Rows from block 3 of a small image embedding model, named by matrix and row number. Rows with one number belong to one channel. Each number is 128 + 32 x the weight over its row's rms, rounded and kept within 0 to 255. All counts start at 0. Numbers have three digits each. After the name is the row's rms in percent of the matrix's.
After each channel's rows are labels from the 100 images, of 14976, where the channel reaches its highest value: "lies over" is the class under the peak. Only what is clearly more common there than usual is listed. The data: made-up ball-and-stick molecule models. In brackets: how many of the 100.
# convs0: first 3x3 conv (model.blocks.3.convs.0.weight, 272x272x3x3, each kernel summed), inputs 0-90
# convs1: second 3x3 conv (model.blocks.3.convs.1.weight, 272x272x3x3, transposed, each kernel summed), outputs 0-90

convs0.247 060:091089126066104089055104129093113156109104127089145101120078108132117095120099079076120088100134130079119100097103144067099091132115065133062101120105096089158159154105117167136117100145168076079128123065102099087107169109116100092110117106156132134116089136126110134109121
convs1.247 040:109129171134127088144157083118132141164088117112107126141084068137091159156114163131081084138051163167109086120147126092156153131133141159147120089147181132150159130130109066081083120135118186166140123151125142135135112036119098140146096118131151135144083076160106090110124
lies over: white ball (59)

convs0.7 099:119081075051136127060136089114113153137118137113128162139055116133123121092118052100113115121126115098117175111134140098070113090122075122063152126103136143095106125122142136127204112103114151084164083065136101086092125128110097111093128187136105134090123147125164176126100
convs1.7 165:116082084126105128126111125122069106098104105047112072059156151054124081135084125083109155103119161140089106115098142083078123122088123138126105098112121027148147106078106106112112130116109062127050133111102087137073092137118088130134121073119082123078135103153113092061128
lies over: stick (55)

convs0.234 111:101097118123100164120050113124116086125115072090105109126076113107144092111089109091082095176100127123110116124116074071115131093098123137124163111141143066079132142127082170140193123140114110125115122150109111123113101076108086090109081115114125055127130100124157124117080
convs1.234 140:179145081181134173180140173183116095105155119135169156101173137115162115145118193137169162140189134152106167152106113169105152169130165126181167152131072141106135084128162100123163142135129113123114108173093114159121137171142140122164188119101091157097146130131160136144109
lies over: stick (67)

convs0.104 128:075152145043134138055110141164137141126145134137150117125083101151094124153132046146162136127144152077135057144130161118142152086139081146044070095140116138134158129132121148151036074163165067061149135055135134148135159145155144139078128120131137124140111134137037147133138
convs1.104 094:087116138096151136067142065122121157133096114113104112123070109128096148032125058141092132125071129123132047099131133090138098079120049111080033069081168113173113145114073114124088134103117170140119123088143117028114117102114129141071111143158144132130093130126061144111132
lies over: white ball (63); grey ball (32)

convs0.12 094:112089135154111154145129149129121132115088093103126142134113141133130101108104156061103079116117100118099089066114123071116148130106114106147065067126128115160114165118095108099056078116147077099131066120133107160105142103115103081139129148164168144140152129110077139125079
convs1.12 069:114107139108119095138089098122115150119102183155087169135139118131137137129139106159097118131134142099134131101124083143147125112122156157108168161117115137127161079097122132129146057179120153130133166146105108096107114096137145130126087081087100062134132137155156100093231
lies over: white ball (38)

convs0.146 089:090106144097149132089078135130132126125114077128133122127055084145075144166116091125144138102158137082130084120122121091133150076110097105081088086108149112097128163119077148129101071124130059082118066075148113161115095136119142118092120150173175092149107114115085100126083
convs1.146 064:142105132092104074109180109105126158123084127191147169132129121156161149081154073150108112128122130121147147098112144150145089157118136168058113117059145159234144114112109147111149148137156183193148174107142097094108162085073146086138134117144115156137117167160121065115180
lies over: stick (35)

convs0.72 117:079148141044146151050109134166134152125140138139155136131079098161104128158124038153167139152162162090138065161127157116138142100134087153042073099149111135129172135131125138160039089159178056068147138065123130140130173152149154143085131127129131125133124128146042150134136
convs1.72 089:086121134089147126069150078125122140135097108110119106117067126125090145023125054136114131119062132134129060101132145099134091105121058108078037075074164110189112137115084105118069157098116166158119094082141121042117119094094136125082127141158136149129092134119060137112112
lies over: red ball (27)

convs0.9 108:102072101056127118063120106114108134119118105135140111128073087157070116105120066087136114115118120076110124117118131114100113091106088101059149129094123150102119132110077138135136085115139110084152051074138094112088124127108106101081132166142123128109071126104130117115085
convs1.9 110:156058130147083082160100164093087120095125102126126146098159147114168116178160155104117127108150144115156152131080143141136118153073157156145141131129136143133153122073154145104158127145119135121146165128172072170077098123139116081159099089148116102127146169149155053057123
lies over: stick (26)

convs0.54 079:103140142077129145092083155151134155121147087111120160131091123136139116184095055156129118131123169074128071117113122072140147081121100138059084082135119114138191139125118155121095054155170028059120120066112127147129164148158161129124100116136145102136123078171057093133101
convs1.54 066:078116128072152141068138078137126132134101106135115115125119127131097146030113048147104150120085113116132038090129130125120100087111065095065053067066165132141092113121077138128066110090102161107127105066124123046117085115105129125091117153144125115125090132103043132119118
lies over: white ball (65)

convs0.44 054:140088151124102133133069113103122157120124060079116184125105139097144088133090106117070099130111152081130158125109079057131126072096142129107143116114138045152184173113111125121186083143127038085095132116111103128110139112140120109131084117166173095147101057160135024115114
convs1.44 036:108126105124146143125100110161123129136126103137129126111102142119114140074102090135103225106154104125111040124118101167100110109118108090104095065070132141100094075123115037119085092121083127061142106121103128091116050144172111137115107139118099074106145133089046135149136
lies over: white ball (36)

convs0.13 090:087159146060114124076120149160135122119135106128120092124088106122097110167113075147115094108106128072112036097120164096151151093131089113061072095148099130150136131130103146132055068123144059067143122053110134155136155116124139130111092115122146119143114105114056106141103
convs1.13 087:068117143099151133081106080119123132133100109131088097128109108141086153082130090142081144131085128114138052104127112094143121058118070092103039064099162123124104111113073129121081079096091141094130114073139124060119074114116136126090087150140142096140094125108062140112126
lies over: white ball (81)

convs0.22 099:083156148038133137051112140171137140124142135134149114127088097155100119156123044145154129130140157086130057144124167113142153096141080143042076102152112134143165135131127148150044083154167054067150138049127134150137168141153142139090124122133138127138120123136052146134137
convs1.22 110:081118134093156132059132064123124144138096112114093098123080115122086147046122068142098126115073121122121040092132117079135102079116051113082039064084168104155108126118072109114083121101102145127110124084135124042117092110118126134074095142146138119129094119123065136114134
lies over: white ball (97)

convs0.101 105:105081092081121132081118102105114116128125094128116101137064096154091113108099094093101104141105122082116151108125121102090103094111102103091180141113136143102107128123088174141204117106139162121146060107128097080100140111087095098087112181128117122108094127095174148126066
convs1.101 140:160078092137084119156128188120075116085143101117156163091146134100154091176145156088139145106164139137113175138067133146107117170086167147140147144119107153126150090076166094089151139136121142117133140131142061181071119151144100065165145078120081138096154147146156074077106
lies over: stick (46)

convs0.89 120:121082065117089134114107109105104066115117073113105111115099124110113092100092127086098087108086101106091147098108095113066095100093122107123174140137120125107070094114104174133199115096105147140119082121088099090092117100081086088111103145095097102095129112096178143117066
convs1.89 121:159114098152114120170137194113086106087181155128175168101144140110158090186130168107172158103179126160107184144094125163104130192113189141153155154129076155089130109103186082111145151160131123113120121147106097197102146171162118109180178074093090151088175138132151151106119
lies over: stick (57)

convs0.208 084:118073078078128139092129079109108130131114103141109139139051125157109114087120074097100094142104106091113192117132125136076107096118125096076214169090138168111102123120122160138235130096126193131169081123143095089090142099104100126098107190136103123094112137086202147125084
convs1.208 194:126073073133089132136124147129062110084127102075134121068150143066141076149094133074138149097133140135087125115078135102079115138077137139126121114111105094131134084071132091095125127114108097116087134126102066147066099150132086087139138069103064127071146108149124091063108
lies over: stick (52)

convs0.232 073:076130144036138146042068127135136151130144079102147135131079117128076129161100030138134136161164169113144083168112128071137142122119105113036100111134134088118173165135139125157082111135142023065115126089120119124127128134143142124111122124159150103133097110126060065137105
convs1.232 057:105121117110156134097151084143118118127089088105124099112107143109095143000110080146115156102101121145121031102120132133122087110115055107100043054070151110166100106115086121117075148099097145131110089099123120034113080102120148118109129144143119138124085143110042143117107
lies over: white ball (95)

convs0.202 088:117088108161096143157104116093109116122082120075069109124101110093125095118080159078054102171108104128098093085119069076094140128105141117156170142111125076084090141105083123103133120072093120132084105161083112141105135074063099081138087123095128104113111079111138094106112
convs1.202 075:135128150147124117135122179127118095116197107139186155114139170137134138132155150134229212158196162141163132184115166178140164130129150095148186181128089170102156158123185112153193122143102113124150102159143118163126108239172129130142208124162134149125084148112169110123105
lies over: stick (47)

convs0.67 088:117078078074134146095121081106107117133120111151111125135049129161106111091116077104096093149111107092110183123133123145076115093114133096069222180088133173115100119123118154145228126102126192138169092136142098091095140097096100136103104185129106118098105129080200139122084
convs1.67 198:130072075139091129141127147125067111083127094077133123068152140070145082149100141076139146095131140136093126116075135107081113138074137138131124116117106097131136088069133089096125129112111097119095136128108067148064099148129087084141134073108069130075140113151126086065105
lies over: stick (36)

convs0.106 119:082123148058145163067083122147127156121134100129167146130063098154090140140121041134157157173173177116156080185123144108143138124126101141050082104095135114123184158126134142152043114154180048079135120090129120139118146139148154120083141133162143112141092134152027097123118
convs1.106 080:102120123106134116087166086138121136130093110123121146117075141128106142000131067142111145115079147143134043105121150120130090114124042115079049069065153141204121122115101116104085160115120173172129111108136116041112124074110151107094131130155123152119088160119034126117122
lies over: white ball (92)

convs0.267 075:078107148073131112090077135127126140122113125122149117135063103137118135148118062110131119128152156093146070126129121077132128083128128140053107097070129102107177160121096164134065062146183045062120101103130115149114171112120146101089127134163154105144088133138067139115118
convs1.267 051:116125136113120063100198098127116159132092132140128173133137101148097141028125100151093123135102179175123083124133165135134126157142113145060104080031144172241160140117118103107090183139146201230152144132117127097115147053107143128148130115141132165116078133156042124105166
lies over: white ball (25)

convs0.172 114:129087068141072139148107115126102059108135055113101113102123131102132090115110144104091091099077101114105138102103093118090094100092147093147175137142111121124079086104106161125204116099095131154112113144097091125090108096097103093134107117090091106096140106087176097110072
convs1.172 135:170137106149134131168137190130108097102186146147167165114145158127157104173133152133186158114196118158115187141107124174112132181129184127147166165124068157074125108125196094126160145170126114101118130150107117179122145189170140121175181094098101145100183143120159166133116
lies over: stick (58)

convs0.192 085:074141150050139141032083126132134136122134092105175129127065102141089127156107044137141148175186175139146085189119151079135131135120089125054085099144129095124179162129141137161061139143163047085123124093112124113130143143139135126104147117157148120136100137129043096132107
convs1.192 065:107118120126150127102141075132121132134074088110089096110084139104102139000116093147090134097081134151105044101124128103124091103115058114110045059086167093173108096119086103098077141106094138141102117110122119049113079079122131122108108144134115137128083122124067120111112
lies over: white ball (100)

convs0.218 111:110094096109123135131087098119114089120113106167088063132091148136079108092113094091106063129085065084101109116116099167091120093110161060081210174104119162099053131121084102142157082072084143128154100144122106125100107080079098146126088167120127077110083107046154096123091
convs1.218 094:115065106151110098152119155090087138100141116089131113075131148082127116181131141085152171058117172103133127131092141085103099111074144146131151124129128083130158097073140041104115122141076086105111151136149074158079058149157122105132106101146104091094133147162143091062130
lies over: stick (59)

convs0.96 104:081145140052130167058093127163136143132143118135144124130092112146095121138125039139151141153148163097133058158129149098139154087135088138052066101142130129130171134138126128140032095149163031061136132072128136138136144141160140133078130121137130109135120117142020127137130
convs1.96 065:105115127102152129086157079126117141130099107105109126114067113116106135002118067146110152108072125132121066097121132117124090100112037097090036079080154122179099124108102121120093145099116179148117090102131114020109116094107143119072123144152128149121105137108047147111114
lies over: white ball (97)

convs0.125 075:104099148095147134085058134120127126118130074135121135130059074157069138173129089116131138125156143093131118142114104094140139101100103102082105100094139109077138170112116137140133090134108046076120071081153104147106078121119147101098103152165183081154090096118099085118072
convs1.125 051:136118114104102095124177121118131142136080129181153147129138178140147148069160087152115131099148122148153126088108148162137072174113137168056132120053150133238116108126116124111139163127125150194132146117164109117112154126077163091144154129164109174138106178155114057126170
lies over: stick (29)

convs0.21 112:083156148043142132057109137162138140127139140132153118123085104145093121152130052142162131116146146078136057140130164115142154089142071143038075099144115130133155138130122146158040077162159059059148139045131134148141155142154139140084129119138140126140114138132050153134143
convs1.21 117:074118137085151131062141059119124159134085113109092100125067109127091143046117059135084116118066128120128047091135124086134098076121054122079045068084168108166113138120056113122081125109106158134113133088136123039117111108118129142073099141159141124131089115130070140116144
lies over: grey ball (71); white ball (26)

convs0.228 100:083157145056141144060101133168141130128151122139150105130084100142089123163130053151161132131147148082134050149124160120142157092136080131046063095157112134132145129137107132155038080147154056076149133043132139145139150146145146142078123120129135117140120126127024149141128
convs1.228 078:080118136094152138072139065119123141132098105114096097116056115125090145028133058138098138109067121127135057092129129099136095084116055101093044075087164111174105132111082120130085135093105165134115107088149122035119108111114135135078107158164143133135097141111066144110124
lies over: white ball (92)

convs0.226 089:083153148037139149048106143164135140126143115134146117129092113152079122164124039148157133138144160089133045151125154114144154092136090127034067100136117136134166130133123140149040079150163041059149129054131133151134152144151145138097125120132134117141114123133037125133122
convs1.226 085:085116128095153135071138070125123138132091103114100108118081117126092145019121066146091140127069126129130046099122126098133096090116057102081035066076163109159106126113081123118076133100106159135118103088138123033117105098116139128076108149153140131128085134116048138112117
lies over: white ball (91)

convs0.206 116:081157142046139138050112139167136139125141142134157118127086105154095122151134045150169133127146151085134060142129167117144159090144075143042071099146111138134159132133123140155046086163165056067152136050140134147139162150156142142087136123138134127138116138136048158137137
convs1.206 097:082121139085153129063147063120121153138081110110097099120072110126098142039117048136093114122056127121125048089137128089131096076124054118075032079077168106168111134119068109120088127103113163140111129080133123034118117104112128141067104145161141133127089119126063149113138
lies over: grey ball (44); red ball (36)

convs0.41 105:075129146051150153050077124151126158123129118129152132127060100154096136151122031137154156181167177115146066187123137102137145119127103145042084102123129126110183153124139139154048115147173046085135129092134119140121154137135149134095134129155140108132111123145042115125127
convs1.41 089:097128127098136123069170088131123131134096102117132128114080150117102134000131061149116139111075143148131048107123161126131085116125048117089053069065149116203122130117101118118066166106122167164117101101138121047118126087099142117101145139158121166125077148134047123118111
lies over: white ball (69)

convs0.136 100:087157145047132134047116131172134152119145136130153116130086108149095127154122049148158125133146144082144056135123161102146145096142083150037069094154102117141159138130114153167054082172167069079137135054114134143132166138151149138086133115138139131142115137145050148135133
convs1.136 098:078117145102143122078130062117126141135104110117107102128060105145086145062128085137092140117070150130132058109127131088145104086124063119093053070099171122157132124117084109107065117122110150134127113093146122053119097081118129125085102146148141123137090127130078133110126
lies over: grey ball (51); white ball (46)

convs0.47 067:107080099125093124103096088099109131122107125064118117113100094071086079129076118076104100105110089099081085062112097051073129123100106118121121115118113059086100151100114121122081101087117065093096123100074104112110132109086081087099117119112130116101108101110083082114115
convs1.47 063:160126184190155127182115144102127110126157118063112076111159149121142133154116197137147177121142167132159144192138152130142127142129175112189179157201117055150165179122137136181148136161130089163089129183119142162129132158169130157179109109142162099146148084122184136097136
lies over: stick (61)

convs0.127 093:083153140048139160043098129162142138132142109130148102130086106142085127159118036144152129156158158108136039153123149103139149108134082118042082101162123121126155147136124123152047104130146037065138121054125132127138147143136142141099126133145141114129115119116036117140113
convs1.127 068:088126120097155128082143083126120117135091090112111090107078132110083139005119066145110136106083108133126050090123119108128084099116049103100048076082156091166095113120080120121062140092085147131101102087130117040117092114111146133088120151146120137126074135110058139117108
lies over: white ball (93)

convs0.112 122:105095087038132113045127098119122157137127145109127150137067105115117124103111042099119117105125114095121144107134142090080115086123049136050113107122134119090106144122124121139159096113107116064154103042128108085108115132111092120089125182149119137097117140130127195131110
convs1.112 144:124100102146125124144109119104093110111101107036103048072161141062120094130085145098079149102116178139118106125115145078090126119099133144149096088131133000160159128090096112131096132126110052142040122124105109129086096114112111162134108076137108118097138099152108097071139
lies over: stick (38)

convs0.15 088:118070084104099110093128101108113158126109145072087130130092075108096089131076096073087105115110132084085118069119109080060130109109088136104115094104126097073120145105114127102120103112130088077109114080094099106094128113089077088081110169128130132093097098132100136116114
convs1.15 071:140092149145123111160090144085105109117145118043120058088142152090119101149114169118151179096119161136138148145135158115123119146106188101154164146164133023146161166091140110163126146137104052142055090158124116167097091143128108167158116087145145091121152081093156110064145
lies over: stick (41)

convs0.27 144:075149143047144148060110136164137150122145137141156126131078101164095128156130046149165142148158163090137058159126162124144151095138085146051067093147114142137168132130122141157027086163178069067152134073131132144134172150149150145081135123133132127137115130144042144134135
convs1.27 089:090118135085150128071153069121124143137101104108117121120063119129091144024129049137109130122070130132131057100127140104135086095118051110078038081069160117181107131117086108118070149105116173156127108084141125029116125093109132128078123147158138144129084129122064141107125
lies over: red ball (65)